{"crop_scale_min": 0.8, "horizontal_flip": true, "encoder_arch": "vit", "encoder_norm_position": "pre", "encoder_fused_qkv": true, "encoder_parallel_block": false, "encoder_inner_norm": false, "encoder_patch_size": [8, 8], "decoder_norm": "groupnorm", "learning_rate": 0.0015, "eps": 1e-08, "max_steps": 20500, "batch_size": 128, "weight_decay": 0.2}
Rows from block 5 of the decoder of a small model that predicts nearness at each pixel, named by matrix and row number. Rows with one number belong to one channel. Each number is 128 + 24 x the weight over its row's rms, rounded and kept within 0 to 255. All counts start at 0. Numbers have three digits each. After the name is the row's rms in percent of the matrix's.
After each channel's rows are labels from the 100 images, of 14976, where the channel reaches its highest value: "responds to" is what is common among them. Only what is clearly more common there than usual is listed. The data: rendered dice on a table.
# convs0: first 3x3 conv (decoder.decb.1.0.convs.0.weight, 96x96x3x3, each kernel summed), inputs 64-95
# convs1: second 3x3 conv (decoder.decb.1.0.convs.1.weight, 96x96x3x3, transposed, each kernel summed), outputs 64-95

convs0.9 120:139112100108140085023154139139155142116139155126126127118096123103126115146137107124148150126105
convs1.9 112:110090107126139202180096113121082138165122116120130124138160134141144135144132167145095065119115
responds to: dice: one

convs0.7 109:155131159131093077125078135125154104137125126135168103110108132103101134129139077122104155140078
convs1.7 107:106114082129096136093119089128113114119120119113171164114133099096125132124117159138132101116122
responds to: dice: one

convs0.39 163:084118103080142123103113110092123129121077120125120100091072095130117114096090137126129125144125
convs1.39 068:129152125172148112162160153121100122161127139151133132136126142173157153172106102135115149141141
responds to: dice: three; black die

convs0.56 052:125129118095101113116089084145126071126109094101160086134068124095116120150146148122172131110093
convs1.56 060:115133122084144132159106123131088130081139129124135118100150166097162134140114154144122076108162
responds to: dice: three

convs0.64 057:123130131108102147125111099122152111152124102154055090113096131131146107131135108152082115138108
convs1.64 068:123123111143150101145154084140141118111118116130138148126119125158139146095102142198132150131112
responds to: dice: three

convs0.71 054:095122116143113131116108138131098158141158164162075177114140130136154176155126115117150122132156
convs1.71 083:131114141141134085151115145138154128136133109131133181125151101133130166127132156166148156108119
responds to: dice: three; black die

convs0.81 053:151172136094065126135109099138179107136155080143097164145061127131140127150124105113158136120134
convs1.81 063:110142148159134119173145122121170144143132145136091165145130136141155158139128126130118149125129
responds to: dice: three; black die

convs0.55 048:111082138131110108136117099143100080144117171102113064132125144098115141109147152151132123126149
convs1.55 060:132118200120105118150110116136091128131111119131144109152137168131149133082107146125122104124135
responds to: dice: three

convs0.69 132:089107111078142123128125113079119127139073091133125121100106092131154103092102149119122116124140
convs1.69 051:134165151144126158167136149149117127083148129106119092159114157097101142140136127151144146141106
responds to: dice: three

convs0.1 061:157123134101116097131121133130060122165110150110175149131151152130127158149144091118158130139130
convs1.1 093:099103132128089126119145105131078104122102119124148076135111149116131098114139112137113119128114
responds to: dice: one; total: 6

convs0.85 065:141145128086106130119087080139129084146133096123131090091108107146136133151164151128106096144103
convs1.85 108:121129117128176118169140124137143130124139120118133142109136108109127156106114155182161134131123
responds to: dice: one

convs0.92 183:121148142110129141130158132120130161145128057106144151135145110113110149111132129137128139163089
convs1.92 181:139140129145142132119109123164110099144112158137147121129093149161130115156113123137139155100117
responds to: dice: one

convs0.91 048:087115125121125118130144088135126101157123117108080069120102146137112152143162134141092116141123
convs1.91 066:140123102117155111142136104139135119099123112126125108114136135114132139091108137189125115129126
responds to: dice: one; total: 4

convs0.83 058:186059173135126121080106066152115105106132104125150116183095135100107107088123136114163129121096
convs1.83 059:124176103119125176151121146119148124168119138131117138091112148093151122169132081114137142135136
responds to: dice: three

convs0.23 103:158118164177140117183100114128157109145111150107130130139128131077154138134123110109126161129119
convs1.23 112:094119105107131054061103135134131090089117107127155131076142105121136134112093137142134116093114
responds to: dice: one

convs0.0 076:095094111128107136136168135123140163141115126141153113114142132147098156086147138124077079115109
convs1.0 115:151114142147164091156092097136168099132128122108136154108109097116121142128112148167176138127111
responds to: dice: one; total: 6

convs0.15 106:090103098125169154037124142137157127086140146150138147139113150087133163121137168125108114146137
convs1.15 097:133123094115112129151119090125081140164126115116163131137159119090142125083114178111135096133122
responds to: dice: one

convs0.43 063:155127136155103135138088105120138113137129115170179160133133123092151114143110098139137090097145
convs1.43 078:136128157138119146162144098109168142116122139130103115163089090125170134092100114106103130107123
responds to: dice: three

convs0.16 132:146144151084107115069161139133152135107133149155113160117145141102137135165129103109103154110132
convs1.16 103:134124121158096159144073091129172104141129135123099158107152103095124127082095111162081108106129
responds to: dice: one

convs0.75 081:161103157143141098083093074143150108139132086112187129146094112092116100146136081112115152133087
convs1.75 080:121155089110120166132099122121146126152103133118119157104100100035156099159121084086159118117126
responds to: dice: three; black die

convs0.84 089:139077124128188113098055094136136152102145151117141119119110120108092132095148171112142104137116
convs1.84 092:114104097073140131151121146127154122169121106109149123106175113082123139144123136116167094116138
responds to: dice: one

convs0.47 066:181091133148127155126084094128118103121126101140153175118134103106148101127128108132136096115146
convs1.47 064:115134129124044112172092099113099129132109132105071108116096123119164129132101119097145122120114
responds to: dice: three

convs0.51 065:129066132128118106144099077142139066118139109131117069139092159107111125127144141138123096129138
convs1.51 071:159144162119149139167111111149132123096125134143104082130158178119141144126110152147065141127140
responds to: dice: three

convs0.10 104:139143135140108117171142107130121124096116054142101133159068112121096100103126096131139136157081
convs1.10 113:107123100123167134109110154149103101095106131131170106091122117135117102137106131152115105082119
responds to: dice: one

convs0.5 056:118148122127116131117164143126141127143140094143064088126105113137113133120139106153097094127104
convs1.5 109:133117102146167141162148088141152105109124135136139126114107122143126120111119166187135141133117
responds to: dice: one

convs0.87 078:124105094109131134114093063126161130143103136116139110121083101124078119069122116112110149147108
convs1.87 090:150131151133130187164118158129147137121148129134081093127183175107115094124125145139071102121130
responds to: dice: three

convs0.54 072:184095135153120127128142113129091153082124201116121140116166144109139141094114132137112099109157
convs1.54 076:089120182107133109147089152115145126125096101095067116132143109130137151131115106119123089117103
responds to: dice: three

convs0.12 059:113133128078116133128083114140105139206127176103155099137120128108130139116134131147186142140110
convs1.12 076:093115117132073176145152089142093100123096139133121092110137148130145110109125164151090128126122
responds to: dice: one

convs0.57 052:148034140143130117132101091138132081110139117119154094152103177106118128130120146122157097137124
convs1.57 053:148168181124154129184094125137154132116129128148121102137128142130159144131120128149077130134137
responds to: dice: three

convs0.72 047:182113135101127135095081080134120105141126071113145153133084096105119121113135115106175096128112
convs1.72 055:106139134115085114161108079121127102134107135115094100119100138101143127139122088119151149115119
responds to: dice: three

convs0.22 118:136163115142084092189049111137093139117090123120168153142126127118140110133139056107150119143144
convs1.22 131:134112118137147132110157102137117082113127121129184085156144168129134119124109119146127102113125
responds to: dice: one

convs0.73 040:161152122128121156123112085140101098158135058145123147153089130104140132158122138132157114119118
convs1.73 049:117146130142145153150152090112151124097126158137096097155109137127167121117129091097085152132129
responds to: dice: three

convs0.4 121:156129108106116104122149122131140143127113147139154163140119111126124127155137060105128165137118
convs1.4 131:147134124139180111137144093117158133155129122113145114148147121095146116085097111104155127136115
responds to: dice: one

convs0.93 161:133118148110159144047144142139147117097144146138118163130120106123122149142138160101122149131124
convs1.93 094:118102103112106110129121107127113105152130142140117113127145159146131126137100069175098092105123
responds to: dice: one

convs0.13 089:146126113108129154143080120147141074121131151144121114126085098112125109114126128150144110146111
convs1.13 084:120129129115156158144134122131114146128109137123098138095136121140160109111095149168119110131121
responds to: dice: one